config.yaml
loss: "charbonnier"
norm: "layernorm"
parallel_block: false
inner_norm: false
patch_size: [1, 1]
init: "kaiming_normal"
residual_init: "zero_last"
optimizer: "soap"
learning_rate: 0.0025
eps: 1e-08
epochs: 11.2
Rows from block 5 of a small image super-resolution model, named by matrix and row number. Rows with one number belong to one neuron. Each number is 128 + 24 x the weight over its row's rms, rounded and kept within 0 to 255. All counts start at 0. Numbers have three digits each. After the name is the row's rms in percent of the matrix's.
Before each neuron's rows are labels from the 100 images, of 14976, where the neuron reaches its highest value: "peak on" is the class under the peak. Only what is clearly more common there than usual is listed. The data: simulated telescope pictures of galaxies. In brackets: how many of the 100, against the usual share in percent.
# fc1: MLP up (model.blocks.5.mlp.fc1.weight, 480x80), inputs 0-79
# fc2: MLP down (model.blocks.5.mlp.fc2.weight, 80x480, transposed), outputs 0-79

peak on: sky (77 vs 50.4)
fc1.200 071:121098110145142102152130099132099135140107120098125123167138153135133136187131140111131056122134158123156113147149164105163115124114097151168110162143127126118082143119095147119117119109143187171099081138132128127117143094120151148136165122
fc2.200 061:117130097089115104141147145107173137136112109169117085142102139117127121120103137137131128144132101102127162114084109165130113105136165083115107087140133150117144106108169108178111128124108119124075153119125132170130152124103115087115069153

peak on: galaxy (100 vs 49.6)
fc1.69 119:095142109145111158133093179164099116100113117134099196149129112150141184127075130130134153093115166118135128136182098097127101117145121118117139129141109144117136110107116116116117093119140124154163132137152155162157124156136108144176126120
fc2.69 118:150112113114136102142138141092097089166113119127125115081124107152092077133123141084118119111126165159100089159117163148119147106113093150087135137116112139114143131106087152140099146143129130102140134164127138138126127168176176174147122130

peak on: sky (96 vs 50.4)
fc1.148 078:075118101120135170134178141116160087118189107110109140108146137120134111089155069162140108149111123107157133120121147104113151139101108121106125138100128141128135086130137172115135127122141160118108130134151171162116138156143083147146116093
fc2.148 068:117103149119100128123129108186102152129077112151121095114167116112109152115127137145146110134116140126153111152133078128092121131126121173175157113148117123139113081099084125131125131135184102147107145111143134116124094120154132105058145127

peak on: galaxy (79 vs 49.6)
fc1.247 101:128106101103132124112136123165157118119133127152131073143187109128112120152168197106094119119110084079128149110134160155115155117162131138110129167144130116140144133094109146125132133071130143133124107134097101160143151110134127131097120086
fc2.247 113:155146110139121152178073172093162147131130089173111186119151124129136103142115089149144141164137136098174130147098100154109124098104113089155133139133115159084170122135128151124128133113115140130116108106119149151121125151096124123130115149

peak on: sky (84 vs 50.4)
fc1.156 107:110126156141112072131118111137117125091159084112089156180116142176149125135127113090071122089141127128147139095153114134146153112111115131119143148093108108130144115138187133150128104133187109121147131124132118144106118133166140168118126099
fc2.156 135:085110140132142106129138132099131195123087140073124144087135151135110133124131153117113125141129182181129143140141112133106131151137166140132160119128123099152117115120113099097150096166121107094089133139106129189138141097116130103121144167

peak on: sky (100 vs 50.4)
fc1.88 123:083147120140108107167126066119137128126114141161121103147133088123109100124123129105105150125113131149131119101159109136131141139159191123099124112164148125104100094105146113136135149118115147153173112104146143136180100131171158072143145109
fc2.88 114:120144134145123102136182118134111188144174086129139127119130117081138123136146171117134141150127161153159120114119114172130136125166106110143139168099169140079136102110093151110104149124124113087125126116119127080145149145131090096134100153

peak on: galaxy (100 vs 49.6)
fc1.103 117:125130112112171104124095133087101125106175146151131120131201122112160080133141142142073131110139155149153138084110108107113139118133107115132119110158140119138117117130113140131106157132123100135107058087138116130121179114146120158131126095
fc2.103 095:117159127101125102123160148144101053128090147122100123136138124147067107114162131136133129134142139128095105150141103111112181161084156108160128150146152141162132150150121117115162123114102141131120139141082158190134120140138139113123099126

peak on: galaxy (98 vs 49.6)
fc1.231 083:136144075129148143113097166130137125135135165170105135139107112133114064153120119139158102175109119119102160122133141126162132122174161146105174111078104140144130157149130098134148133184111165167121134115121094143128149147127132102137139124
fc2.231 089:116134148107134132142146155129130158079120096086124111143160114139150133086117155106104145103168179161118114141130119145132100139129120113150108136147113103153138113108066144079109159130140136053114171155108159117128118133101113150139133140

peak on: sky (93 vs 50.4)
fc1.83 099:112130127098139087158127123118140144144105128093108108148138148173102109139109209093146132125133152133157120110115125113132117159134172128151101141108156123130162147099117171095148120168132153112128180115151123095140155101140159099139084127
fc2.83 103:191128174138133134126101125146135131100152101140103106142152135099155117133123122158140132173133100113146200174107160122105108153136119085131147125131117134124128090106119106139119154087103085094112115111082130132128171118120119113116142163

peak on: galaxy (100 vs 49.6)
fc1.311 104:129106108162125143111116152103176129142076172135119136132105136095132141111093129173135114162123153138130116105141130132128166153118131116094131119112133155109089087112111183102143116106133113120150123127136170058156155128132169088119099134
fc2.311 107:117108095131136147128124154154096120106136112131147119172172123131121097144125147158101168117138127157155086101146099092172101098129180161120122105144139118172119137128154111132164123102115166132088104096147144159153106132155101155120094106

peak on: galaxy (100 vs 49.6)
fc1.299 081:145113103132134147164133144132148140143072165149154150166120086140155149154156161121109135126141127124176123102120144119140110155125113145128116187121116123142179121163167076123125155152140145163146135097163143152112121157170119150124118162
fc2.299 092:128150139152125080156130144123119126089127162144161102131115148121087132123105124118145146169094095155085139106089169125127161168150126092150117137118133139086062158105127163118114137168132164121134155134111146097132113136105127170116148133

peak on: galaxy (84 vs 49.6)
fc1.38 106:138146164154099099141110074142096171114130186091143101172117136145168121101089175140153130112121129132141115127097128139152111086130164121109127132141130109113126115135163123104116133135114126116122140120141155174177123113127103088131111079
fc2.38 115:139148114120144124137104146105149150152132166134136134118092102082146158103074083131132145093117120131134150127168164178122109078121092105116114092137153142127121153124151105149101109111131088154134097143137127101135130162160141139152128069

peak on: galaxy (98 vs 49.6)
fc1.456 107:101156156145087090094156117095072149137107168153116123149166084176170132140134117123098131142144156124123131138145118115125121124158157106105099146088092155145096135130145128147143171116138096156118135148100128093160138160113147116118130114
fc2.456 108:111166104092137137121123170149098103121130184125149110136132118120125105067106123129133131118121174157105099106113128120182128102111112148096189139109164145178112118139112118136133151119149150137133134124075140117095161119164139156117143124

peak on: sky (89 vs 50.4)
fc1.222 087:111171144127087111157114118141141162182111131106128122154114117132108173130110119118163168122123158158145156119139132125116135082110117174107135131134139169158174125147132088134111148193150112115137132137118119160110134070111101120104107122
fc2.222 077:185090144160143122155127149128097117095141136161121158101124153144162088173139152143118153149105153126119114144172132096149098166157137096147156141147130111131127143094118164147153119144122164153147113117130101112140107139116134109170175164

peak on: sky (79 vs 50.4)
fc1.142 110:116170103117083118139116136154143132127127092154145107096115060114119119125114108115117088126168119126103102151140148200095156079147071111130143116091121134109097154137153135153137096141133138159119116128128125143130168142106142146118134144
fc2.142 100:108128149128140116151113101163147134108175153128091133130121130121182144094132086117171191125105095164122138144173128148146151094133156112121124108119154107117131106124170119133143085145148113154095105126108115108131113109105139180149108096

peak on: sky (96 vs 50.4)
fc1.329 194:163116139110118137146135123137128164135178168135161155161138150114105144132140121116170168156141114115134159101150133118154114111165124145140144136120111136135137123150075098140129084070118135116080164096102104119141092085167133107098111120
fc2.329 145:100102161145161133108106126126107114119125143200112135119149170105105102127135116152168107104131144120136075145153085123086113125126111130114167166115110147117161150146127150115121169151143085145142130138129112108109111096096082160155113130

peak on: sky (97 vs 50.4)
fc1.174 136:123177161129118165119049110162112122117138150155105152152125140129119107105090115154104133123146137111158142091181147133145110109154109125118144105133106093117113122109144144098116139122130106108120188137133133104185100125106098101126102109
fc2.174 129:116138131119121121126124137119148104107170131156131109134147177104125134103126079119084148163114121097111140145154185115178112093093145142104126123162084118138095100132140147103147127063171144098144123149171144116117144129144138138096133132

peak on: galaxy (99 vs 49.6)
fc1.64 101:155131102129115162103121137161142106074095129084149139149148118128116163155083125129112115120130161125083130098147118138095134138109131097071143133136154122126111120090163197077123152125150138134125111137138149098129151134130154133166092122
fc2.64 091:122130105121098097191150111082124133110156130120104110146155126119110092125161120108165104151133113140153123112154168102178153118125138144161121128106121154130103124169146107173159086107119135119088155115134130132155093133156156160122165102

peak on: galaxy (90 vs 49.6)
fc1.385 093:075108100120069103169107176095119155105102114136132134163126148094133133163121117112130105148159147079155088117103133127167151118119127153127126155130127176138121143122156087182115115131096123138131120100128119131142164133121143155139096115
fc2.385 091:150113115107169139131119148153110139094134148141134132108137107128145120120131120127146102108122091154135148156156172089170086175165141084138091078138095137152081111120140137102102152105161163160118125149108121145124097089125123161145117116

peak on: sky (97 vs 50.4)
fc1.336 101:089124115132144139109150101128094129146172156176137134110127122118141159174144117149125120142137140066108142108164129117133176139142085118130147129098163182115127113120136173084151124127110179159112112115105101135100146161124148145140146114
fc2.336 105:149131095130129142111116118130129139141140074094112108178132142162107130121133065078117128118153149171126132149123107140107124127134116129171141098181101138146109127095120099105157137120163079116142154145136166150151098119135142162166108151

peak on: sky (97 vs 50.4)
fc1.192 114:113129151139111101144119142137103132134141144184115108098186116098151113099114091097113106158124145101143156068103114129121149100093100121075145147109121072124135174131119109151086126133148155114132158142123143114125137129158140138132096154
fc2.192 117:140126136138161126160112112127112084115097112146173134173144141150135112090114143121131137136106122128097164089164109112184142093133154090128113114092077140112155124114123090169154119115145164126131160157104104134133109141118173121145111094

peak on: sky (90 vs 50.4)
fc1.294 098:116100152156159118124170114149118103119137140121142153133131136157132072131139094077165100124109153135165121112104160133126099159139148100134168168090111093127117138150160125168105108131177086120122088145119155123155129134107148157128153109
fc2.294 087:143127119156141081161138156134132149136132103137133130160134118131143101108141144149094161108144114135141177165113077114086172103138102131110105130131141114105091141123145099114116161097135079143155135080153113126149139091159115173083130143

peak on: galaxy (91 vs 49.6)
fc1.92 120:126120106150152133140168155151104092120126115110156107144115097187139131103172151122122111128088149171154127105092105155119118154100140172131144110126133124131147154132119133113181167140132114133138141139095088103156140101095135163101123075
fc2.92 112:160102132126176122104112096144166127169156098142137123151097143128134118132159125134137141155133188075092124157151099168090105073117107110107093146110120131147141153125130163122109095106094111130121138118156141146144119126135082128126127163

peak on: sky (96 vs 50.4)
fc1.30 109:120131123111127117144168140153129121145172140182119113083113122129157128194155133135135127091140143105131116112088084120117124157140113098132148173129140102103104170078095116138143141079141144101095112110130159115112134128087137123134155095
fc2.30 103:142142148058145158097091154096116127138113090110122122167124139107138117091143118095128159120102084147108119154113173133141134144131150101111125119101131157119110096126137091107119177140119118104137171104144140119160137159147169150112098094

peak on: galaxy (81 vs 49.6)
fc1.296 125:123088132105130143113116111164125133135157128084122114150093138184082122120114140153098118107111091167124150124165089116116128141091157124132159151148083117150158139125092131089130151130146129156152154090109108140112137146136154111080164156
fc2.296 113:152147133071171134137140114109120129121121155099121117137142136155135130106136097101119084091159118150137093158145155113161127151176149149161121149114101152142143094160088101113089113100120083140085118165130118081115107107141127137142117153

peak on: galaxy (75 vs 49.6)
fc1.364 110:117121141131111122128149102123141147077120141131112114141131127117130179098150155144075116128126184087099127117103140130103154172164170109153177109109145138106111149175158142135132126161112133127120160098093101123079120158108111135105112126
fc2.364 100:107133150114103148114101126135144150126129111065120164141123193139094140145141107134142127174156126121128115140145126112147120104068104115133129151156110139153129157089134095084125121164080099135130107092175151132149109119101134109116109159

peak on: galaxy (100 vs 49.6)
fc1.66 123:185144102107120116175119135117179144113106117085100130136106174140132119140143133110117098145125117139105104131154113136172158115171123111141084104092163151092123161151109174131139154084131139165158107125156109116132129136138103137101122144
fc2.66 108:140128101118129094119153113134121121098144118094169167116157108109144071135136137103146141127116102157153153107117118112170155062118108112126121098188111115159093132165131127143137154097114116089143130136159158133124131131151161104092094115

peak on: galaxy (80 vs 49.6)
fc1.338 104:126114110111116133149165099106105134167123117102104098129105112136140113097121112120097116115156129162107099102146140138133164159179092111174097174103140143133140099124178105114114137103159117169169148164124134112186117138154146120142116125
fc2.338 120:115082164123140134117124105150163133117131107107161154114121146146099098119132107108108086149184136154116155148092097128086146135137168108151126116107124160121173126188148121089107109134100154124104118095098109136119143086114121169137117128

peak on: galaxy (81 vs 49.6)
fc1.270 105:050126116125105119134161081130123092109123163128096133114106124143120118118126107114148123053124129095118138126106157136186113118119123128116129109092128094148119138113118140155083119127117176125082095139132162138113147148155150116114131094
fc2.270 094:113127105124118134140150152162082114116109152166179122135100146141160146114114104134119120100116102109103096151142149143102140138085095154132154122142127187098079117120127084097107145118138082152117142099120162128116112084169135149140134109

peak on: galaxy (95 vs 49.6)
fc1.384 106:172129126123089121144138115133131135148119142120147171114121135128171128180141142149107141145123169140136142100094102106107162132118148096121150131145101173115144114153109096106160128126128163179176068092140113157087090118147137133126112140
fc2.384 100:108182112136124092125119131166174110125117114126131160174112140132095145115147124139114146108147145099113126116121131167112149120113080162140090141129154119128078161109168161122103130161166122120169095117129108103141066149132129144109097125

peak on: sky (90 vs 50.4)
fc1.449 088:097148157085113090152081120106149152122098104125108134152127069131155150112159128102137115077096098132143111107121112137088122113128123151116131084116118143138134114161171132124157107107157091115128147146180153090126097150144099130117113126
fc2.449 095:173146141159176146114152112123100176095119119129143135089138106133164122124115141141136140125114153140088163098117066120144136158105067165131095161099085131124135146115099134142136109149118143114139112109118128139120101147096119111135157177

peak on: sky (98 vs 50.4)
fc1.305 103:116153145107113131190143133171084093128137183119158114139151104146153127141141096125091133162127111127098083139159161123117089118116123170123161142122155149097130136143113103159125090117155119126099122148132117103083118117104111126170146153
fc2.305 085:096101095172134130105090136132139119106127074169139128141088147140146119123132162086150140088148157106081165120132090136156157111122126148146098108149138102124143143133131109129163155133131172160100093079134114127146120146136142129092153145

peak on: galaxy (87 vs 49.6)
fc1.254 088:117136144106107167137106108167148154139131154146122121125108093088105104093148098166114133086157135134098127116119082105119129128121090147141171102136097115159103115166105097107175113133146109149147113152153105096177094136131092129149138134
fc2.254 103:120144159131106162126109143164115103139169068169118123124164117135145135092129097090142124150131130145138116172118139140120152116119119092117124101136155188126097092136127132119136130123146094123139108104068114125137102109148144190096121160

peak on: galaxy (99 vs 49.6)
fc1.149 062:138122134143128147149114111108139084130134104170156135109122119171110114107137146175134163153124131159121115115141163133126159145141161072103126167116115114159144063114127091156119125123150137135105101105171152174136084119129156112159154138
fc2.149 069:079099101105122142111114127174115113147102129091124121109145158109139112116167126122105089112125133125154109085106057179114165127111102124158126154110113145124099169146117112092158134122158099096133101139130152112127127112102106150093119147

peak on: galaxy (79 vs 49.6)
fc1.464 099:135108089131133160073153130151105151106132126158118133110115093099155190124128130156147166108140130141076162158155104100140098129142159143124101126108129143106093132130122104156092153121122170131117104117100079091131131166149147122128099134
fc2.464 113:139117128165112099149118086131156075148158128172114101131136098131149096151150171151085151128129148109136149172133117106062115162147158157117132120156131134093129113102137126096163171110108119111122131153090143129107116117104108137151112109

peak on: galaxy (100 vs 49.6)
fc1.460 088:074118147119108168113134085134109088136137098111100168109144171112115135096142130142168119091144143083118145162109112128159123099110115134128118168137166171179104135125106138156148117091106152142124134145115147144150152089091123138122109124
fc2.460 088:148153098177130114123168110074107102145154125127129112134163129166107126114127178111160174136134093145164120120069176093130148103141124132145160130139132108089111101119130165155130121139136144170116143149154137119122128131135136101171144105

peak on: galaxy (89 vs 49.6)
fc1.54 105:134142165129121100118104107096094138094134109128136150149111122174154112111130101146115133147132093166126095106174125128129128132151159124156086147083144121136124122140102119114143122130138088094089146167139054123157149150126088161152098124
fc2.54 110:089160149161140137136112131142127140117107132119113132153124146152122195133141201102140139126139149102128112154079150114134124158118115159107127092124180122119131138094097102106165113177116141125169154096120126102099098148150156131112115130

peak on: sky (83 vs 50.4)
fc1.308 094:147120061129111113134154161142111096081154151132135132117146160095110142159149120133136104145144136110101128131145087111130101127094114105138140167122134132149139153141118184122149137112203105141140102098147143110128109114185138165148142113
fc2.308 102:103151076133154108139086084131122112094127132111117132148126112125104106188116179129169089137126096139102141143122127101104087163145104141155131148134119142123159111130117191120098121159134112106126121100137108144175119122148143130155164109

peak on: sky (83 vs 50.4)
fc1.224 062:131139118111152135097119123111104145121167119175107106131138152117123101115098079098125096127104112080130139091115068134122141133127113107096165159128137135115078155147114130133140181112101093118154159128111094098119141147149092135083123109
fc2.224 059:120157142141154138137119130127145176146086147105118139111128118112124159138144174172148137143118078189172107157160140117116132128149159121172135141164128096144169125091108148144094139152164152132115155119116144133159148140109158145164151129

peak on: galaxy (100 vs 49.6)
fc1.79 118:108165165094155119166117164135128171117145145138110155117130084072121120144120103142129149135131119115159116138105127143161068119151146101139125127072107116150124138162144078148132140117119103117072151136133141132141166161156100134109120150
fc2.79 126:125137152152101159119115124155105111090114094115094148126129110156108158110112169146163103124145159113160095103096171149122134089100112134098120149154123121109169158130096133116159160112115158167107124153101173155105146133110142090156110118

peak on: galaxy (98 vs 49.6)
fc1.208 093:148142099158153099133124154118164096125133147088137169110140129150139141104107150143175141094091142180119132144111139102138065104160092104108168175120149110142164148147134122143124143100139107134159134133108092098138103108113113125163129126
fc2.208 110:124071154139175166132140116135101164126133111115128144083116137105153121133144179132097119159112056122115130118134118167126170131144141134120110121132104096155140137154060084125132125151087136124162159145121107149129140110117129118141110139

peak on: sky (87 vs 50.4)
fc1.11 076:109112071133139153149089114119167140119153117099118139126086157125091131192136161149143120127157142146122119152128140112142132149135121131112137121149147093102126130147097091123123103127106145155174116167109124153161168061090108119116143134
fc2.11 077:141163127101121104118105139132116094165109161119107110133148138118179138084139116124139109130123174115163133150129147135110169151150106135121118117115170123153061093110188135128183111129136168122095097129126139111116154111141143143149121165

peak on: sky (80 vs 50.4)
fc1.204 084:137122155136122109126166130156080110101165128116119111117141113127115138110120122138159177139146176118160121168155117129125105140128161152094168101150145180122172161099139127146134126099108106126133078128121121100132119125089094117192142144
fc2.204 102:112127109125113154134070133129116121114138142152147150124140129123114084105097159111142105128085118129104100102092144162129149142140114120155152149132127136113099147109131139130158103158143145140040136127097081111166117167172117151101100130

peak on: galaxy (100 vs 49.6)
fc1.134 131:091132105146097156161085176104114132109136181108081158112086124106097137133107107157121147117147134129122141109130096113111148159138127133092116127112146116163109112111115118104121122129113183158118125139157123126122162182175132131122106174
fc2.134 136:082157135111141147131122119090145104124113108124147123128142139120093117135127165133133121102132163123088076119160147119121117079152151152143137144082162159135115141101112084154073130144157143074103175124127130118116124148183118144145112134

peak on: galaxy (79 vs 49.6)
fc1.236 103:123139101134132107134087174159140125108110122169091119158131110089133146112157129150138082130110093070127149155124134138128133111076142157129099091114124123138083142114149124149123126108171162112115151131128139164091173114130096172109115133
fc2.236 106:157132189096118148115111149103111145140157106082175107151104157118126076134102122120121107126146157126122122134134147130160147127176113106123187161126129144097136136133142110099110156159084093141123150144093120103131148111120158085148141137

peak on: galaxy (87 vs 49.6)
fc1.214 129:138117140169099124109120093179126139087175093100101140160173122080098141128128122133131132154133117089137102102124171121095131116116104163126117133111125142141101135119128126111133101161097140148133147145178133134117124175141151137140170182
fc2.214 114:115137127119117094093114141111124110117120087128142143144099167159117138130137124147151115148171164112090164179137143160133132127087125153109148091142086162178120088129134142128125120099170138139125091121108140126187126132118113120072117102

peak on: galaxy (92 vs 49.6)
fc1.267 103:162128111114153136106137145147132125141109149104116120119100084140167148141135164151116110134126098137160105111072071121169095100151149089126137126102097062101102116156143088142146125124116149140130097138087091134104100136113111126122130144
fc2.267 109:114133133126173135123104138120118123125107064100089154124091145133128129091121113160084164140089126136110138165136148132102142151102081119122134114157112170098128102119126097110101149145148151122163109126101109147154137126186097180130127130

peak on: sky (89 vs 50.4)
fc1.448 078:099128109115114143110125130145160132172171131161103141113122112129109121083097130152150137127146138131099181098107098148103133152100125198092174124087127143076088100132097117110153144122130121116142132122141139098130122141167128129107115167
fc2.448 075:112162099110147111178112095148121158121103174114145144119099073113117142130171135156089139115132117153119140139169145094154132149160089117137142104157138093107153100113119127143137145147141122138112101152164152078125112142150111154129170094

peak on: sky (83 vs 50.4)
fc1.18 088:152147161110122171171129151145135108156132155136132136154153137144121106132127146145105118168108087127128128104127154101122206131162117128112140138103166162141132133113133171166147150101123123153129164136125103162118165170140149088119173118
fc2.18 082:124122122130122109088137128156187147123134132127122117145134109092138127109152127106127094131154166140152155154152089121126082138163138137132134164137109126122178073145134102117082153155131156132175116135129164098143140126181155179132128153

peak on: galaxy (92 vs 49.6)
fc1.160 101:090116131174107086134103109131154124088147134139137129120113170129118133114163160104109116108073174091145128130131151137174095155137163139099084145130144102101143148141135098121145099175125126125124181119098119116149146125094104116101129142
fc2.160 090:155120099124174094123158139122096134110163136102137083138150104129152109126101116103120098173141134117118082128166099108136125104101133134134097117122101179137141103074131151087128152099086139126083079142130128148097138092142121128135136124

peak on: sky (79 vs 50.4)
fc1.125 069:143116155132162111136139062124083121099133120128116123151131141122178088130114104116121121122117129110141103104094136121121171170159114128114152159135151130091094140165139131127163141099105134139084116156156103114100135155091162179112115094
fc2.125 062:129177101156144127126158134114152164134134131155136114137102139144108155138149151155174126150117096176097137149131110147152100083133140105107139109110126148176166141084157134166120124171115098159137172132136123150147148150113116096111167157

peak on: galaxy (95 vs 49.6)
fc1.21 110:116119124127129132152112106097107139128144180137157131159097133119126127168101108169099135113142152150161097133085104125163126132124077098114164102121133138151145155104142098155161092167129114132126124111094149171109160134103146173079134117
fc2.21 111:102132133105129107091123127141105129152113107142163157147118148093134085127137131130139138143132114130117110142171156058171141120103159152065119146067131145119140125131162122109086184176127138137111111096143126100119117146113142123107126137

peak on: sky (98 vs 50.4)
fc1.475 093:126151114111142166128136135133141143134150100103126107142142137181112124146154177136126120099147137109070131142166176113078131071181146081135159103145127150124145121124122128150121139140151108112187143138100125106156158139141125148126118103
fc2.475 097:160151105121100124144141122120122117120119138173126099167135097169140194118128084109122115139130136095169167099081090131142173138132136123122128141144124119129137161154107145153135126139064156159134125162135129102147110142097097167124138115

peak on: galaxy (93 vs 49.6)
fc1.76 094:148087129105153110156124103125143146158115160167117105102121128145118172131119122122126072120165138143141102131125134134161151099162131105093141133133140154148143080129092172121145112119117090129175127097142133109133146138122131065188140109
fc2.76 098:108168127152079100142150130125104166110106104111130130141180149112157118138122140127113138167100134146081142079117106168130136133120108108150105111171158151121145137080100113140115100151102142154121078132125188135117092112127110110136118138

peak on: galaxy (76 vs 49.6)
fc1.205 105:121104068146147091095142141111106118076135086100179110135093139121117153117150137125132092160112120119106157080080094121121128111146149106123145150158107169101176118162147155121140108099148118111134107118107092136123107138130143123138132119
fc2.205 113:077162080112137119132099116100155158104140140138171106142092128126134117116149155103110067168112114170135145102147117139140109100140131115086153149150144110140169136147132117136117121137109118087127126118167179112153115182115143128102130117

peak on: galaxy (84 vs 49.6)
fc1.413 104:135105142139162134133139121122077109067097117129119105118140123144094160083112154131157131116121132119081164136104120115138153117157148128142105145094118122148145144112150142109107154067117067097132167121136113110163123121160151169104134150
fc2.413 106:100155119130129156107097116151156117113158130107129163164148154170127135123174166157165132162124160083149071109124135140119119127086097138116158157151149121137106135125167106158157122140145126161182128135152140149149114112130116126158088124

peak on: galaxy (99 vs 49.6)
fc1.209 095:133155089136113124103128157156163121128151148088123170097116099112091164082143131125123159097137163096102111167129163102156178119129138156164152181086104144180112124139112140114109105124125133097119112131110131111128147124151107139117120124
fc2.209 105:121126186160139108148137099139106122126154146167130121163156139125120123149150123159112087131143120129132115094121111149145089115149185161070134149139161132104159173093087141117144133144114113115081123119106125173108106124113104130092106117

peak on: galaxy (100 vs 49.6)
fc1.195 103:163143167114136121136134104136107105115115166134096153093096112058152103138097087128146122124121118190175119126143115104165137146139153117107118133160146118114124148111114147112137141121141082145127122077128144123154114168120128140127124191
fc2.195 111:087109134138128124095101123119115126125126089155120145125130099105122164168174120113118127106115139127104147124173150147116130100114171137154136065130106102101082157127157148162154128137092155121147090187164133139134120117134124148118174140

peak on: sky (80 vs 50.4)
fc1.188 098:089176140159134104104127151123108134163164112119087142151125150079136122116114132134145119086113137123084128163128089140170157109105114127126145138170182117127101137136167148120131074138145124118161102110135106122129117111129093143127118072
fc2.188 093:109134086055150104118113178150153102099091115089162170106104109120123134102152106122148148125104097080139119136116108144119126143152136088116142124126136142146154140131109107124151070123135132173089140141133111133152143155139130144103132165

peak on: galaxy (83 vs 49.6)
fc1.285 077:119118114090123172158156086112126157144179120142146142107156113135130101128130124147114165143125148133137153105165088103113153138177145100119167119061116129172129118122136102113145130130173111150077139117153137144113143139127152134152113085
fc2.285 075:139154116146114173111130141131091140132084120139104132130122135132144133117164163116119119107111121141110178117118110202115173160114121076119135134161137109118111103165113092079155109129119122120165091131124115111129166148113089161093140127

peak on: sky (82 vs 50.4)
fc1.360 101:113149127115122114158145112145169131141155113086108146143122150132102136158150108106127164113126111114136082145111160097108087116144136120130111128149125105136151136168170158197115123184113168125160093142126123120093083117097117125141167140
fc2.360 119:114143117111068119161114111183126126145141115116157141150122173150137118161108114069110140152130135110138085104153110116131095162148100139115135139093175144135137114147170137168145141135149151130132119176115128163166106101110120147120097127

peak on: sky (78 vs 50.4)
fc1.39 072:136186127110148145109130169074152138105181129184133138127118109142166105152161094156128102140132105099151148138149126109114127104101106104127125142160154155146130149133113108138118136152129125150102162132080126113120119145115101109116198130
fc2.39 061:121089134135136125159155126148132126129119133149124103122130146130139164109143136103110144168162138152143110142156117170115124111172197167116101133169132120116153117137099186147100186139179162101144103151106128118145148151111142138138103112

peak on: sky (85 vs 50.4)
fc1.96 093:144102093088121181128145162106166088121138096152117098135147138096121119101096102134129147157148113106141069130091128145105146116114095098148096142149152147100132114134117123135134119123145161144079143146129156160170115157132138102160165117
fc2.96 086:117095101122129154100163121142107152162105108094122147091125153095132149121166111145123107127144100137156150151191107142110088119148148157088151109106149123117081142129093079127113134162137095108146110104113104158145144119116092112097106120

peak on: galaxy (100 vs 49.6)
fc1.461 113:149104133115071121078130158118112154101121079137112110127132129116132117069130122080136090108165148139144133098152171159152087123131134150156116146154120084127121136173140140145094136109151132169123130108126138106106124133092121094152106105
fc2.461 120:167149146104134099124141142127139112091103106153139174096145155110089141132098095161115164159137064140126173140121101104076131124141152096131098145129102146119097154137159111111186132104135135118097146142152103154133135149146117121121123135

peak on: sky (91 vs 50.4)
fc1.260 123:136154135149142073096109147162136153181115149112142108142132115128097145154100129118170118130143145147086149155160135137136136151145109129178161150122120140129111163120140185102100104148155098094127128111098148119127170088135077131142127144
fc2.260 110:150147143110148173117165125138152125090131125124139155118109127125131103147162139111130176135155151124120130115118109134129085096119176169102152148090121124138150143156099096180100132158150156083129128155086065113120149099102122123126140114

peak on: galaxy (82 vs 49.6)
fc1.442 111:119101105098167148110125107127102106121088157134167120129148101103103119100139114127127159113133109155135149117145098156118146117175101165152119116129174181118104136169104158112132140128134186127140114084125136061146137106125145103135146128
fc2.442 119:113123172111164140128132164130169146103099133117081136106142105095128107111097131114138115112160129105165110140098147152179114161162132155120148122081098133136128105145149143110115123134101157119126185122134069153101115089134144143112162136